From a checkpoint of a small model that answers yes/no questions on an image's attributes: 11000 steps.
Rows from block 3 of the image encoder of a small model that answers yes/no questions on an image's attributes, named by matrix and row number. Rows with one number belong to one channel. Each number is 500 + 25 x the weight over its row's rms, rounded and kept within 0 to 999. All counts start at 0. Numbers have three digits each.
After each channel's rows are labels from the 100 images, of 14976, where the channel reaches its highest value: "responds to" is what is common among them. Only what is clearly more common there than usual is listed. The data: histories of elementary cellular automata, time running down. In brackets: how many of the 100.
# convs0: first 3x3 conv, stride 2 (encoder.blocks.3.convs.0.weight, 96x48x3x3, each kernel summed), inputs 0-47
# convs1: second 3x3 conv (encoder.blocks.3.convs.1.weight, 96x96x3x3, transposed, each kernel summed), outputs 0-47

convs0.78:505487531491474493495518473481529519513528506496500473484492489517493527524469513476476489505441507545455511498458491572486471478488547515484499
convs1.78:572504505527443495504530503509504466507499486520498494489473509514465511518491477515490457512491524461500498496512466503491480505501497511503473
responds to: 011 turns on (98)

convs0.15:471566532461509496509493492526503523498486470517491495525443560471479516520483513464520502491476492514522492495517489498532499480543468463498485
convs1.15:503481505525514500563505493515474493537465511482500508505468468475467516495527518499475495487524511496463481529482497490506485495485483485505526
responds to: large cells (100); 101 turns on (85)

convs0.60:485477551491492486488508473515506585502489491471513470510519503491471486507484483442479496507466494482471497485511471449518488515536497475528493
convs1.60:448488489518505465497552512502527550456542531454489469497501518477489494473520520561485521504512482491492493497513469501478499501468478508502529
responds to: 011 turns on (83); large cells (82)

convs0.3:513466508469483478574495510540475505486514481481520519492526536494507517508464502519465431491534512500507492488519503495477518524553513515518501
convs1.3:484513504515498531502487477464495498457525536499436500477563487508492497517512539510508473477534477492481492541517515511466476500520478518487509
responds to: 110 turns on (98); 111 turns on (97)

convs0.6:512517479480472512498499461493493510499495451454559543483466500507514511481499515444458494506500470468528493478504548480502475468481490495473490
convs1.6:503487489517543463490528503544526499550493503501487482483452567483490525529545516498500523526496526519513449526486519501500497519448518479510515
responds to: large cells (97); 100 turns on (94)

convs0.64:530506477529491502469481494471496461537445482456554500484514486500475495467473514509450546507549493512514492515536490511509492503512490527515487
convs1.64:516505500499512499517494510498481528534512498518479475487505503498442528493511551492521487508555498558525455505510520487480484503481492525522521
responds to: large cells (78)

convs0.68:473487491529520501506534509491478513473504509450480495550482520518455484535493496545529533486516479508506519519505483468475509451538512492473449
convs1.68:473470536486512506500461458458514542526499489530513488473493494498507455483492522522470440504501490487468517477457514508547510504512490470510526
responds to: large cells (100); 000 turns on (93); 111 turns on (91); 011 turns on (89)

convs0.31:481487486509462520466509521448478465505481523481528496466505501461473512533450492533523433465470521476521476510485486504496526499510497490492514
convs1.31:485496511536512497455513474522487465504512503515517496458513452509507471513482525500524476535485486564504515491519497475508522482472479465502481
responds to: 111 turns on (85)

convs0.61:512485499528518474549491503522435465517532519464558506495485495486489494474528522504547517485440530484497516502498505502483466504485484499516480
convs1.61:497497480473478474474466469513494490530494458470507524503533504490553469547500502479515544524472472447494462466509505462499505529499486519515526
responds to: 011 turns on (98); large cells (88); 100 turns on (82); 111 turns on (77)

convs0.9:496547441457519480501557502541482511520511492496494501477486490497506469500467489554539489495490501503501539543506526473474492493509490530536501
convs1.9:491452549501490549518490501492444498522476522501452511500489493493516470488526439496500456532548474468477475499494494495488472501574485494546501
responds to: large cells (93); 111 turns on (85); 011 turns on (81)

convs0.29:501498513525490474506505504542473435509459512484519450513471492476524522522462466468510481481500513526475506459533509519510498452502475510491468
convs1.29:498475488487490492466487495502511481512512501473504542497461492508481485512535484538489494508514495488438511504485521497475537493467507478498493
responds to: 001 turns on (100); 110 turns on (82); 011 turns on (82)

convs0.4:496478534500498461498543535521512452497471519487510506464484473513580510492493499474495502520486494510484496464499495505481533446528484482529528
convs1.4:479469488501485522462494512531502471488532479481512534487484478482473478513542464504538483508509505491484503531517515482476502488480491491496467
responds to: 001 turns on (99); 011 turns on (89); 110 turns on (82)

convs0.41:558430483472474483506495511493475515451470531529500519522532475500474495470481491478479508476507457518512520507473494481502476515473523534506488
convs1.41:514502484488461492480540488482441559501490540508478472498560495531518485505489455468478514491565467493530477488461503520540507483511504479501488
responds to: 110 turns on (94); 111 turns on (80)

convs0.57:518456506482480525466506559517532451503492460493499540500504498485479484479509493545496520507530463477447493486500527498482467453493515511494495
convs1.57:503465540498476504473495538474557458485467480519478493485483519516487486492480516529509436451512518506494488560479458502494493508547519520504468
responds to: 001 turns on (98); 010 turns on (86); large cells (80); 110 turns on (78)

convs0.25:553481562504495467537489512445510532508495491516502511509501493497536475533458516493471474506521531480483516495500524543514485491542505467488523
convs1.25:486512457462520505469503512488516500510574518495499487463486472503502505549504517502508502451491496519469480536532509523460498506453499517499481
responds to: 001 turns on (96); 110 turns on (76)

convs0.42:536498491568484501468516514509487496505544548527508464529487501489523489516512471532481504473494533485529484534488479521450501454511501472519490
convs1.42:517486471469498507544497512486493523497517505529492497506490444497538482545466535491498472482483484463458546527482509528457533464473484471468527
responds to: large cells (74); dense start (70)

convs0.43:460487501450446474468506515564507479529539498473489492451534482487513505529516503495506528474490507452478475479486482513515508523502495500519495
convs1.43:480499542506516515512515508512529495446511501502501500521490469476455479466517507496500503549497464530472509515464506482501476544550508468489481
responds to: 011 turns on (99); large cells (94); 000 turns on (93); 111 turns on (91)

convs0.48:502500531439490509484470547519499489529522457568479503545515497544496535515526472494486498467480484504499469505517468509486489530497502497486499
convs1.48:527499515501471505565487508498540501451545533473498531543488499539476478504476513500467518516461502503502481498532526542500481520545505525502529
responds to: 011 turns on (90); 101 turns on (78); large cells (77)

convs0.23:451482513476492505502514479519523500512518490508454486507492489495496486524489497517474510481498519525589483478476508482493501425504459472487481
convs1.23:503475511496535506513506509516496526534477474513504526520444490512443530493522518500500508482485567484479509510509471494505479497500494478502524
responds to: large cells (97); 101 turns on (90); 100 turns on (84)

convs0.44:561523492507511481462483485516512496486479508500455475517527514507506483507543501511454512471426488508491487528485538472527505504517480504458483
convs1.44:510478502515491510500522499468493538507491481520488519469496519529445520499520418512498470523455465484512446447498495508494513485501502491519516
responds to: 111 turns on (93)

convs0.85:506462509460456509537517491556526510522473480525482497503459489516475495493462476495445461483508500520478512475480493519503542499515514484469531
convs1.85:467490524476493548493493545451528492494566470428503488470503491509497486494484484521449485505475491495492494534466516508510489502506520544501509
responds to: 011 turns on (96); 111 turns on (86)

convs0.58:506493546466471530522500504484476450502516475470467512518495515476475502530533483534479525484535494480507505460469487507508472465479555517466492
convs1.58:457462481520494503480508489478505468471515517516534520500503508524480468479448557481450447479498562481491520513515525523500479510489521519475511
responds to: 110 turns on (96); 111 turns on (90); 001 turns on (88); 101 turns on (85)

convs0.2:494479559515473521513493499462485495468544527512505492542489508518491485540508502492499453490529501487490484475457435543501484482502500493538490
convs1.2:526517490492503461549501519508519470493538569483456477527524497477563469509476534483481516489517507466478521568475507514510505491490476469488492
responds to: large cells (87)

convs0.80:493542535528468506487485480515529490493501527488463500472519523538500508478460474486509546460440528526504505521506485458459481505506508499497464
convs1.80:468491495485482503532469453441472512490448469450502509490475474472498483464467500536461481504475441491511504478511547481436493500516469502508518
responds to: 011 turns on (98); 111 turns on (87); 100 turns on (87); 101 turns on (76)

convs0.86:501456508459489473493464513561524542486484480477452495501480469519477511476483490490505521563527457499501485474498486497504490524486496477484471
convs1.86:487475485497492509512520517475476544477589519473514519514466524520530511497491428503516552505491496516506468494472485527493531472537518493514478
responds to: 110 turns on (91); 001 turns on (89); 111 turns on (77); rule: rule 238 (25)

convs0.94:469496512496483456487471514549478492469549521483475489502521511461507506493488468530521524486520502451515524483465447491473510489485510523457475
convs1.94:481476465510494452500457440454474507465489525499547494502452463515499490483451550475468491482485481462491522524489526506492503510495481488485520
responds to: 011 turns on (93); 111 turns on (92); 110 turns on (89); 101 turns on (88)

convs0.55:483520474505509479486494481509498489529494482492513460472497560535515494475481463494492521483481495450577481496476468469520493488449488487501502
convs1.55:472460474484484473565499523542465499489492473479500513536497496484419509480507498480541503526492494502493469508521518469449484487486490490503487
responds to: large cells (100); 101 turns on (86)

convs0.75:451477498497569516490472514485535466506521526466485477494501506483525499486484494584527499519494492467506503466490518511470491509461504504487499
convs1.75:508453470510460482471465453486469493453489454503500510512504466500511434532442490488505461475521524480505509502511518505489490501510519476478481
responds to: 001 turns on (84); 110 turns on (80); 101 turns on (76)

convs0.18:495551507493501457470455483474523495534509509510466495499549499503467532521465473515533514499467480500524481507471511467476477495474499524463459
convs1.18:500452472523505508511469453465462547462447521525563493494478475514445487466504518494483483505474462438504490485521509516499502521476488490469475
responds to: 011 turns on (95); 101 turns on (91); 100 turns on (87); 010 turns on (81)

convs0.59:469494482474504474521490469472529451512455518558494513484526489499457502483439531559512501504494475501516507481491491501501523542505516514491503
convs1.59:493500496497495522438481464468461508471505478552529485505520518555484493487492486490478464497505462518498493494484534487499490499524539478500472
responds to: 111 turns on (94)

convs0.7:491500508485460473512505497441500481482529531488472471529539493550521503523476507452497508474459460525493488505454491502494471525478495529482521
convs1.7:503555520476450514504513504510484495484492476527514499515527484485532479487486482513469496529458476490522480450489506529495482520498522495520488
responds to: 011 turns on (100)

convs0.39:472452519503520491495476509471521537510503527554525495483498484517512500526501462469504503506504488551460489472488479507487441476470506455518472
convs1.39:505488455493481487509523542501515475496558465475520456530489492481532507523497466496506497493518515484486511503479467501470521489493495505462497
responds to: dense start (72); large cells (68)

convs0.95:498483542473491516549515520492489445495554493493477473523498498527482491519509469491513527517558538520475479464485491497502488459468523520482508
convs1.95:508510476510499522526457531447480505469512519476564488505492486541527488497470524474468484501429528458493526501488500517484512493513493497470496
responds to: large cells (89)

convs0.71:510512498494501498541466492524501499469478506517488491511508507448486505497491467560506421497524492510490502496510494475450488497442486482501459
convs1.71:541469516500496536550454482476458520511456494465471471462536511468492481480475475524466494513486496472464485521466508491504491511487503542457517
responds to: 111 turns on (97)

convs0.5:515523498515524522532503548502499458503502505501490480497488513480507492474458500478495555465547550535528470500548473460480490488503485484482478
convs1.5:477472486501501511513450496454485473526500469488485495473494494505466496501455542469502482498467478473491515507490483487457531491493482542499503
responds to: large cells (70)

convs0.26:483502470510500492490535520487515454495523517426468479476494482495518497538515498531482492466512526540511523476544507504524517440504496496499530
convs1.26:487492486487493536467493501512522426473473510522500458485495449496477516523541494489507462530502558498473538553503479471520534507508486480518489
responds to: 110 turns on (97); 001 turns on (88); large cells (73)

convs0.16:499513501527478519475488491473567460498539508473522492524488500444504508510510503510501479460453551517498489509537510499494480491502447468505482
convs1.16:551518489504523526501482493505512455522406509498492491476478501494457519531498500516472480503524487478515501487505443486502482515499505532498520
responds to: 011 turns on (84); 111 turns on (81)

convs0.19:519528480497498516473477480544472478470480477506466496485475520500509522495515497542521440495500489488514496535464474490479486535444512450525482
convs1.19:513470491512488497574481487476492504489474475472459546503488495511525492489481472500512513493503483474462483549523524474514490490501449483500507
responds to: 111 turns on (94); 110 turns on (92); 101 turns on (85); 001 turns on (77)

convs0.70:509480467467488496496537500549486530483555485469473512505513499473489522538500481499493495521501470474453494483491445497473507434518510507488490
convs1.70:496488490507524515505529512504527495441487536550507504492461526486524438487513512489482477496481502471478531528479538499532479517531484466478530
responds to: large cells (82); dense start (75)

convs0.92:464497481501506500496512501502445550466554489485478497499494472507492485499470505503469467530476496460449464479480452479502454497511487492481510
convs1.92:525502517497487524479547518528493495451525478526495483516491483488551468478501453477468529524466474463479500491524510506521478505537488463513513
responds to: large cells (96); 011 turns on (96)

convs0.34:482531520516485502509513480483448480491479480521560471472525503457500479496487485519531488476469521464490496504477560467481496470471476491473499
convs1.34:527500522534499484514500471516497502579471494512510483475505505464510533522485462507534475517496448529506458443503505527486498468500507507527511
responds to: 111 turns on (81)

convs0.45:491494495473461534486489504482471444473420498508513516499520498510475507501472499524486489459445530492459479528490473480511529486513496509492495
convs1.45:515513492476493498490471501504494540517510481510529471460526513482463512532465489521509454525500462515491479477507573512534529509497506489487530
responds to: large cells (91); 010 turns on (83); 011 turns on (80)

convs0.0:505481520481491457484479515486456501495511476509537517550498499512511521488504512508509524491563457447504477503507501509463512547511537548487500
convs1.0:506517478518505465486489446497490531477557541503508504502505481524485485472501563458469482534553456488491483496490475523471516491490520499466513
responds to: large cells (96); 111 turns on (81)

convs0.67:518462475470534489511505510528483484511483515522516546468499515496511485470473554541494521502566476485496510503520480483459544512493505519475470
convs1.67:482465513496513490485487509519473552522527480559509503490512517503480528528478527501526486531519505505475463500507493520492498465497512480531495
responds to: large cells (82); 111 turns on (76)

convs0.50:518520531479494517499498543492485476494499465525468518475499510507460506512502498512488546482530470551560513503489495506516466491466468468475450
convs1.50:480488499503507505505527506469462507508459483557514512538436510553506499482461527475485481475491500464488471482488459494501493498483533475524503
responds to: 111 turns on (81)

convs0.83:527541507469499513484503467475487488527557486538541506521477481509483503518485492488531498488493499500461502574498507511507488542499495455457488
convs1.83:501502516507518508541499515533516490583499497498538497527480497512500511492471521481506503558479472518475459424498465480484493500522449514512548
responds to: large cells (72)

convs0.49:557436494510504514472524506487494502484500472493471469547540442492506487510480479488448512515520485488471506483499505496504508541508484518521537
convs1.49:498515489504482515483533493471501559467550534536506481493518498509490516509484471493489503484516482490533465482458480511459521473534527502510475
responds to: 111 turns on (81)

convs0.17:522510485523515504456483526518491474525471528460469495465487501502514502486482448551490463444486544496497504473503492488503507540471513514469474
convs1.17:482465495512480488505456504454486496480473471512460497481464520469475477443459511484449503511489485501474509532556518497474494479507482491489490
responds to: 110 turns on (94); 001 turns on (91); 111 turns on (85)

convs0.76:485491488475465519505510532500453471473493520486524541503476500517515499515539516508536456458522484514507534506509492527453486470538483465462474
convs1.76:517535520487501489463490494502537455569446468512464525482499478466552518522496544470501491475509486520470513520497498513543494510490468482513520
responds to: large cells (98); 001 turns on (93); 000 turns on (92)

convs0.36:477513523497491494485487558470486503467498507496510491537481513483481508520463465533476457473449490521470514487524476472505484503507446465532475
convs1.36:520470465475491501538485476448497521498503519504471491520485486485458484514505500552479492494479496475521533503470493548494548495507494518496536
responds to: 001 turns on (93); 110 turns on (91); 011 turns on (87); 101 turns on (79)

convs0.89:480461537459483477509490486533499476488471485499471500454483481491455527510474529527500479502477494524524495502489490498515521409493519493513498
convs1.89:519499493529504464493502528456495508495516493509527510481435521501505484500519513533488474495504555486480513509500554472554502551513467484501497
responds to: 001 turns on (96); 110 turns on (87); 101 turns on (81); 011 turns on (77)

convs0.62:504468498471531462484494519505520517522534534487530459512468461482563487489494467506490498489479482479491508500498505457469483521482512438531504
convs1.62:460498524528494489442489478530481505487473483481508530492530467498481474498493520516530518543487504531528538515492430485468542487502493497505485
responds to: 111 turns on (99); 000 turns on (77)